A small model that answers yes/no questions on an image's attributes, trained from scratch.
Model: 24-pixel images, encoder norm batchnorm, encoder depths [4, 7, 4], fusion encoder width 128, fusion encoder layers 8, fusion encoder norm layernorm.
Training: 10100 steps, batches of 128.
Data: trained on simulated grey scan slices of phantoms with and without marks, 21.1 epochs.
Rows from block 5 of the image encoder of a small model that answers yes/no questions on an image's attributes, named by matrix and row number. Rows with one number belong to one channel. Each number is 128 + 32 x the weight over its row's rms, rounded and kept within 0 to 255. All counts start at 0. Numbers have three digits each. After the name is the row's rms in percent of the matrix's.
Before each channel's rows are labels from the 100 images, of 14976, where the channel reaches its highest value: "peak on" is the class under the peak. Only what is clearly more common there than usual is listed. The data: simulated grey scan slices of phantoms with and without marks. In brackets: how many of the 100.
# convs0: expand 3x3 conv (encoder.blocks.5.convs.0.weight, 144x48x3x3, each kernel summed), inputs 0-47
# convs1: project pointwise conv (encoder.blocks.5.convs.1.weight, 48x144x1x1, transposed), outputs 0-47

peak on: bone (80)
convs0.90 110:099175136161045079126125127113152105111116159149108176178171148110118090101074199088152114146163133139115142108123168099146123127089129199124136
convs1.90 086:140174090146109125167125101159097118148183124182103175169089147125065064124160078118105177189147156105075147168136121162121128133135115147094127

peak on: air (100)
convs0.75 116:125141153100116137128153114188104174121126136121118143163158092168158101065110151147140168122095093112178101135175193059168131114130193094171126
convs1.75 114:137142163104119167132152118151122192168130112171128140139074178107087135186149072140085122136132106079130089126172177132151157126146054103165089

peak on: soft tissue (74)
convs0.115 107:128108139126204072148119153123103124173143097173116108171153134154170149172122125099089103173184101131110143139045176158126130176092117150121097
convs1.115 104:121150141120171106162128072162106179171083130099096115077079097159133160176143159191113080188123110113076142091120148090092144131104123144107107

peak on: air (97)
convs0.22 103:207104107122124113101164165200086156090071169113110123149146117128115177110088194164139124118112065110114120117123087152106122106130101146074114
convs1.22 113:167127082114131122149149105186135123124138236119093138127166109128201118073116121098188165118134098180109147149125133124119162144104184139123107

peak on: bone (37)
convs0.31 110:129096100148174182120062088107096086087114189113150133150089165155109174144143143168143085139119133137128139128135143129127124148158224119170176
convs1.31 114:089157151159194112115166130120105151106099084130065100109179131089112076129147106080112114097101116197149093141120135154147108063097156108110079

peak on: organ (77)
convs0.67 092:136110219132089088146166076126132130157082106146131109090105108182132076081128164106158103188141095101115132134078130101147127112122087183109108
convs1.67 088:056183108116209128171100142106153164176123139156130134150106128156091112104150189096117099101078155121180124119110119168134144117158159174115171

peak on: mark (40); organ (35)
convs0.99 087:100139089132173090133134188130122105139143143053116107117148125131112165162141045085114100154186098147146081115152134083151132127103130137188068
convs1.99 092:154120154178121146161106119098114137144131065093131110214117146186137192137125134160093185127126084136115166146127130103076129133150090197132162

peak on: soft tissue (47); organ (33)
convs0.128 106:149115074132129177180114125177104119119142098102110107142161121198139146132175150106108159164187115143106168139150115082069173143091076180116152
convs1.128 106:165110109107156121134112099087170127113128108089065099106120132105154170173155176140084150164125150127120200084161145160101076203109099149108105

peak on: lung or cavity (43)
convs0.30 081:138130123138121088120118081137095102142120225168124129201117161101154149109187135083135172066095135071127100127149147113156141072118161142142120
convs1.30 102:091132135133155099079170197157033186124159102120086096139137122095113128132130105125152143160115114135131143131119200149099090084147180131146088

peak on: soft tissue (69)
convs0.15 110:162124185141156084149085079177144109204119141120160110091132146169106120188136121106139099158132126130183152140183083121120100191150098135166121
convs1.15 090:070087126097108155110114119147114156121063144135177150142158124192123117174145108192078143143095181132154200120112127084122095141089161156151115

peak on: mark (47); organ (43)
convs0.25 080:131202125134153101087094192129142122127128157108150118116205092094159119164138096108094168158160094177087182132113110105150087152125136166174154
convs1.25 106:157141133103180153218158113094108128146152076106109127138167178155129107083155095103166100092091151104089152146178143124126175132179093096147149

peak on: organ (61)
convs0.69 086:131136159160143145135128138130130115120137164132128072159094203169056143102107119172111129162126081059165188148117117169076124113187122090121140
convs1.69 113:114104111103214134147083112122131112090088109157078105084151104158127120187102112110191111110104187128117111144174067114145134093092085145140153

peak on: bone (38)
convs0.11 062:133077132145145158104133096166113155094152103111099093150093129131114094203097129091137146100182054167184117162161080112139103145145142162184143
convs1.11 085:160114144102092157178076129124148137157132128158056185106160123176099161104160110185097099147149148174106085131101089079130128189124163120107104

peak on: soft tissue (88)
convs0.43 120:074114120122125154107205110161099160146068147163085104128114111103148114084116187060120093167107158127181128171101125089136154112086160127111101
convs1.43 132:109167057110123113136137132162175118130084183110154091100112165154153059118131187123097136082191164092164135174132124087115101129091130149156143

peak on: soft tissue (59); bone (25)
convs0.33 124:122120123131164125123156141195128148147158144095121134161076107113156197106158157146076072213113099079097062123139141152151131122157166161141125
convs1.33 104:075177181143067150110160179121115141112112138147147140117152157163165131130155070120182153138180096128084101141065102138144119173140143186167116

peak on: air (97)
convs0.114 108:179119173158121125143129171119096181147051163087168146115142160142105155126150115127156127154164120120202099144176158081162113120084171087124096
convs1.114 107:152121106141125170134081115090089091146143128084124101112091166092182110095145073163109223160153136174110164188138160124091105132108115123159125

peak on: air (100)
convs0.110 176:094138137121136133135126157121138111138119108123138054093101139131120172099139213139095149156060141140146171141038159124197138091154143086116120
convs1.110 112:123127105134107129124100122046156096078165120147140100136163120131084091111130193135146163192075163131093150158082151060182143130112151108142111

peak on: organ (49)
convs0.28 084:139106146123109145114125056087134105113082106169115155074183156134091150097085052095119119092093095154095172106119150129148116165097169167096099
convs1.28 091:149131110161209103158122103177068145171163150155130077078170108111168135123115193073143090130140153085121088099114118118122132080126122158123156

peak on: organ (64)
convs0.89 097:135089107149123107150123147187135157119184065111120160183140117162199099134186121147147104150138128160092165161078138141145142164105113149180068
convs1.89 091:128118141212101160110138203129167087135117156086138141155172116117145194151085126135104094170125068106177083155141174118148098160126140138127114

peak on: lung or cavity (30)
convs0.71 097:154126174108215105126100147171113088115059127102113152144191138149169176174101150105128120156096158119108125165134169121136114079175158150165137
convs1.71 109:141149103138120166081130191168093127142206097149129106103141179125060153196139090070130087174114130139118119097157120109124155093121144103167126

peak on: organ (56)
convs0.133 095:091122127145212146088192115183125126170122125170096168134111133107093133120113067149110117115104174128128056048109136102145112124169135121118112
convs1.133 099:141097139128123136130086036088128179136134115116149082090127124093137141139133053164078070105140117152146122155179096095162136170125107172154095

peak on: bone (68)
convs0.55 093:120111158084117131115147139167136065106163161185081145098119164184089121128105164119120120135101158125050120167112134129077154137075084168154171
convs1.55 087:149151119129156138167111115106167115103093121151097120154096144142119111112141124089056121114071149148119140091173054081150061157193146188127111

peak on: organ (77)
convs0.56 122:161110101127120081153180072125162076145165152121118147149139135142066085129142135081112174078140116167112163125138148119187098114080139104080192
convs1.56 112:142187096068126143201154095155148200078115092140159082116127148136108077129151113173124102092185144144126149107137105170158137113139094149096101

peak on: lung or cavity (43); organ (40)
convs0.95 091:180141147139106114119083068106109097112140149159090110130114178124105137134147170111158168097119199077080167153085094173141125062098097137154149
convs1.95 099:055167121154118122073120149123079101101151166162147134176183108133114113169082090113101091154087104119090097101092173155155095119122154141190124

peak on: bone (48); soft tissue (39)
convs0.23 084:177177122155139125091129102127106116129083157167161211084074124127118157183153159087135131165108155133170110184161165122128127149112169100137077
convs1.23 082:105169070174162141127102143154117135099140122189067157164157145098176143147138195120131116113161182120142083128162099135103176131106166150187107

peak on: air (92)
convs0.9 119:145095109096168150110129139153099168100100156147127066160131105103194115121055140119185121179084076125140114116072131116139164123118167110064142
convs1.9 094:126106126138165095129127086186087198102139221121154104132099129123138149111120153109147157138129103143159188072145143084130124144134177096061106

peak on: mark (71)
convs0.12 100:135159114119159147130127111169126041215159109122101144163135071115127085085087093126146101123180103115171164128151127132100086101110075126156148
convs1.12 091:063144122103117109117035132090133148091106152180125142123197137113157150145135121166201126107162141144122108098126105130112197112147118179119089

peak on: soft tissue (59); bone (26)
convs0.63 097:180176146110163154109193173102159125131151164135113134128112081164126142110162164198100150139096194169102175132111120134117187177116139099114104
convs1.63 083:109123106211156151116171118074164153074145130115110090144156160095143169104076153093128108140142133173052116129131091127120189150135147110175102

peak on: organ (63)
convs0.123 105:189169102088103138142119114141157139153055115146141116136188132138096142127104115116131185103181131145082154151100110155113187128063166132186167
convs1.123 100:171155141103183067114151170073129148112099112128152173154101172142158146139146127113162079165174072137131110161062080086143128103138108118095096

peak on: organ (44)
convs0.132 106:062128107134170151123089095116152138122100159115100126166155168169142112132128137119122070141101175182086077104086173075110164102165186118096154
convs1.132 098:124122121143099114136129161075105138085179054138109054155083085106097162151137155129143113142107169073150104106128118130148086148139095126211105

peak on: mark (71)
convs0.57 103:078104183125147117099170064179117163181100159054145141135158147099125148161121104159109113164111089116160108126149087130175101129079163120161098
convs1.57 094:114149116113139094163099178182071161125134097107109171103147173126124139103099119176119164075153091100148133112206182127164195136143162108139127

peak on: lung or cavity (44)
convs0.103 115:167157135104125145102096106077120140139122219148084132134102134126105082134141133121151074055158193122165163169112098101128146068115146127108089
convs1.103 118:108132149128133091050133126173129102115148178139125141134170115072171144183089140062126048114135117130121092130141134055154110107101088112100135

peak on: organ (71)
convs0.8 097:120215132164110131157135182117131123104180098145171128159116101188108094074136107167137077109068150147120124108114098101110169149092158124076102
convs1.8 101:065077131136196117104115172106151171152150143140165165133105111172148174153186132102142131163115082165150142081163164105130147146170093100138177

peak on: air (95)
convs0.64 094:148167146117153164172184160128119134097142124142135130156147090168128147096149168102139071138110104153144019081138163134124132109085201151120141
convs1.64 095:092122122092094124148094153149121071127116139089157173153155150161137118101181107190110131143202169147170128164141140083088150139150190068132141

peak on: bone (68)
convs0.53 072:130121092141117115111145188139151058150069164151114134152132165096174113153126135126144068179120155118150146143106106104196146092061135145182090
convs1.53 096:115145100101127165122121044105070085158114140156117087144133098129149155102169186207118127111144167139115148179133097114129068142079131127158162

peak on: air (100)
convs0.62 114:121112163125142152116143082165110168131113124130112201099168170108153118160064150203128155138136158110175058127130084126168132116148174130145074
convs1.62 107:156085122101094092068132151155118110154133125161134103091156164140059115134145183128111150134215122108126123126171071158126200128170149094124118

peak on: organ (66)
convs0.40 099:107127138148148123164170165131170117197149136111127149124109063133118141121175103152091098127099081087182130116099152168167129213156086130133076
convs1.40 088:134145115141119136113219154123158144117077163122126143153146049117163077156131137157143109200100078129086099153116149135099137074145139184150117

peak on: air (98)
convs0.84 132:171078134105123121156185138168117141127154238108192129122136137141126166118113149122166161133086118169138115169140120121073122114127147134057162
convs1.84 091:157098119144098104074112123130127217096129176135182158181088100081119061142156102114159129170121120145144164111117158126105106122154130103058127

peak on: organ (86)
convs0.50 096:156120109051116119162139163086130138187080113099172188125079130103065100097124110173121135147121118130154176156062139126095125096117168101121148
convs1.50 097:086095153149193084134166150120095089106118139153124151092130142116098136140060181110102116134127151179173120105180174127180119163122097106116199

peak on: mark (77)
convs0.92 101:105104152124110159133137153103140156091122139197138121138052094120133191166154081143093084128101099115136132113117231132183133156098100117131141
convs1.92 092:117136144100090088106145139086106138152146155111109104185106120083118104113111143060134113189135083136129172079069172160177174088159135125180121

peak on: soft tissue (78)
convs0.105 070:150140139100179110126181133151070160154104194112171112110082111142154139091105131169089138175159111139137135136133178129127132228117095124147084
convs1.105 084:145088116113151142166073061167167143139118117109116155127134056151154120182118103135121094079053154134128173133112135117159171122126161117084189

peak on: mark (47)
convs0.78 079:070115141111196175156115149194079115126073131169109102108123148132146141133136117114137090144151140064138135094098148070171134148096178112163076
convs1.78 089:097094173040106123158122153188142111084101135098157149080098105122140138118126169130113136099138082145164137130115126095139073209086151087109123

peak on: organ (45); soft tissue (40)
convs0.127 081:148109067087111177226120100116101135178137146116097150098059101112112123118130141133126159133138112136133074171089116167086195099118119138133138
convs1.127 084:137124213138118084116157145149123138140150121090152142116149143118170124145083154143085071113115088096149064092080209103099138165129110145114079

peak on: soft tissue (89)
convs0.120 099:121074089147107217128078085099111135123108155160165185117089109099174125159169133173131123112119122114162152218131149154103138118103154116120125
convs1.120 086:106122150096094091132137117112195167073123173138070064155162175108145119104155184135116098098122124127127060107074126120093119181115146118145094

peak on: soft tissue (81)
convs0.4 089:159111127095146100154166142129175158077207068125121142056123077092144181094122137126115150162111090100115084159128175137144124163106131112145172
convs1.4 112:102145112138098167105142098099099168147079139136170111136103128154158098080200125164145129100125153137069133078098076120104178074135137202148124

peak on: bone (55)
convs0.87 117:139111112127111140102084049126093092136118155136136113138106154173110166125164133103136146140071196133112090168199139096105170156128083164082173
convs1.87 120:103173097126124169118085126105115163135122117141123077153133161115053094073176121120111164120138126183119065069151160114094083120094142125078088

peak on: air (100)
convs0.66 115:176125167092250107142134142124136122134128105100169073189119135139169123130102142124133106096084117096105148145100120133086175171151159160104133
convs1.66 107:136151134136127132123113102137132060100150107100164056172136139120099156165129028096086130174067105145107081109154161080120124145123101158144118

peak on: lung or cavity (38)
convs0.102 101:187088087132149152137148099107074095151134142120110096141143151125125172140101138040132148113140161209105170165079146157116090114099093160160114
convs1.102 112:134111120131136139110121104158142068121098079118101085148101143102105124155157148054090099111192213149107119144109063120090107150086154142105087

peak on: mark (46); organ (37)
convs0.88 092:126141112177100124162108143093156183126100109080166113137128091041138096136120147096137136113093131107132166231093140179108146143139152137170144
convs1.88 117:115190112091099098175122157085187197138137112131130160134134178135150125080172130137169114158175077112134138103094115158162137105144115054100104

peak on: soft tissue (43)
convs0.81 082:177146054149153141101081095102152149135074122150120141139176187118136136155180081097067140142087178126138110167085153146136143173110086124126139
convs1.81 098:108107124108125128109106152112064093134214128090163089142128148181097132167176140076146143159132102185157164165141129175075143128147107143178123

peak on: soft tissue (45); organ (34)
convs0.91 085:097094114140075099111131157089120144076092112179144159148125145131154130159143122048147106106202160080102184090106099136134160122076151163112112
convs1.91 097:102139175119124097153088139108144164162061110125080102152173147167132139146144141181135136147135155118084091053103108170109116173138068129070097

peak on: mark (55); organ (40)
convs0.47 100:157113118120154108099121113170110146164093084124107063137117130130046106170100059174156115133105090138110112099128177176140118111162123190160088
convs1.47 100:155127112103175136151138082156136096105116188117114129106146182110148094074100139065112100092132180092137079148165148105192125152077079099145138

peak on: bone (60); soft tissue (39)
convs0.49 092:140088118116184135139115112161077098081042123164107120092101167181156071124154107151159140131150172122153123128145191119175114177140154125159121
convs1.49 108:147151076143128170163111118121082153188111156096126127155106161091149175128109201115049164142174159095115104093087149153115176134152150114108104

peak on: soft tissue (53); lung or cavity (29)
convs0.19 095:123135060146122205133094190132132129139141169137105071131076082133092158202135134094097160109146130135160135095133126154092177155131163155169121
convs1.19 106:192106113144095166145134138137144166151109114116090146127125150160192091113150164025155075165110147152110122116122076120090122172136142098139076

peak on: soft tissue (57)
convs0.122 100:131124100112185130140132102141088113094039184112086129178114118173127149100118159084118063138131135155086138180122159137116134196134146135179127
convs1.122 089:113090089128105150140094112185124129143158075140179130143118119172060161182134118132162127246142112092132112160120126137137180132135124151151145

peak on: organ (75)
convs0.54 110:074118138100107150135083105075166077115084098092142069111160149122116097141124132099116088136112100096159172098160096087185132108166108166109194
convs1.54 092:141125144113143179136109057126128133083161109139132090183147113150105088112080166124145110077216161162089159104101141117088074104103141165141120

peak on: organ (41)
convs0.116 088:157164203149112110148224128141154106113156107172151125157141085121077120148089134146151099144195149105143102167118125116066161132117123152133172
convs1.116 089:139154148107172072122079111113147171157110130099208137145104105139159165139195121093117099127108149110148164124050094088124156163145149097081149

peak on: soft tissue (46); organ (36)
convs0.117 099:100166139137081112124133166153095127104068138151095123141188098161138107102147095079087094124146157141172158161111151066103199139131146103098064
convs1.117 102:127175113128045153117165133091174112103138145096150166174075152151126144176105136100117102121161101165170103135138141203080138138114127083084157

peak on: mark (58); organ (32)
convs0.29 089:136090109143126100141188152139165118118102092061127146151157132142140133105177075108107120098049146136079140069120194163106169137151163109141163
convs1.29 097:210130156147173110173168129121164123064112140118085174127120133156124140096130140139136135143141158163098137156167091137175093204138113094192157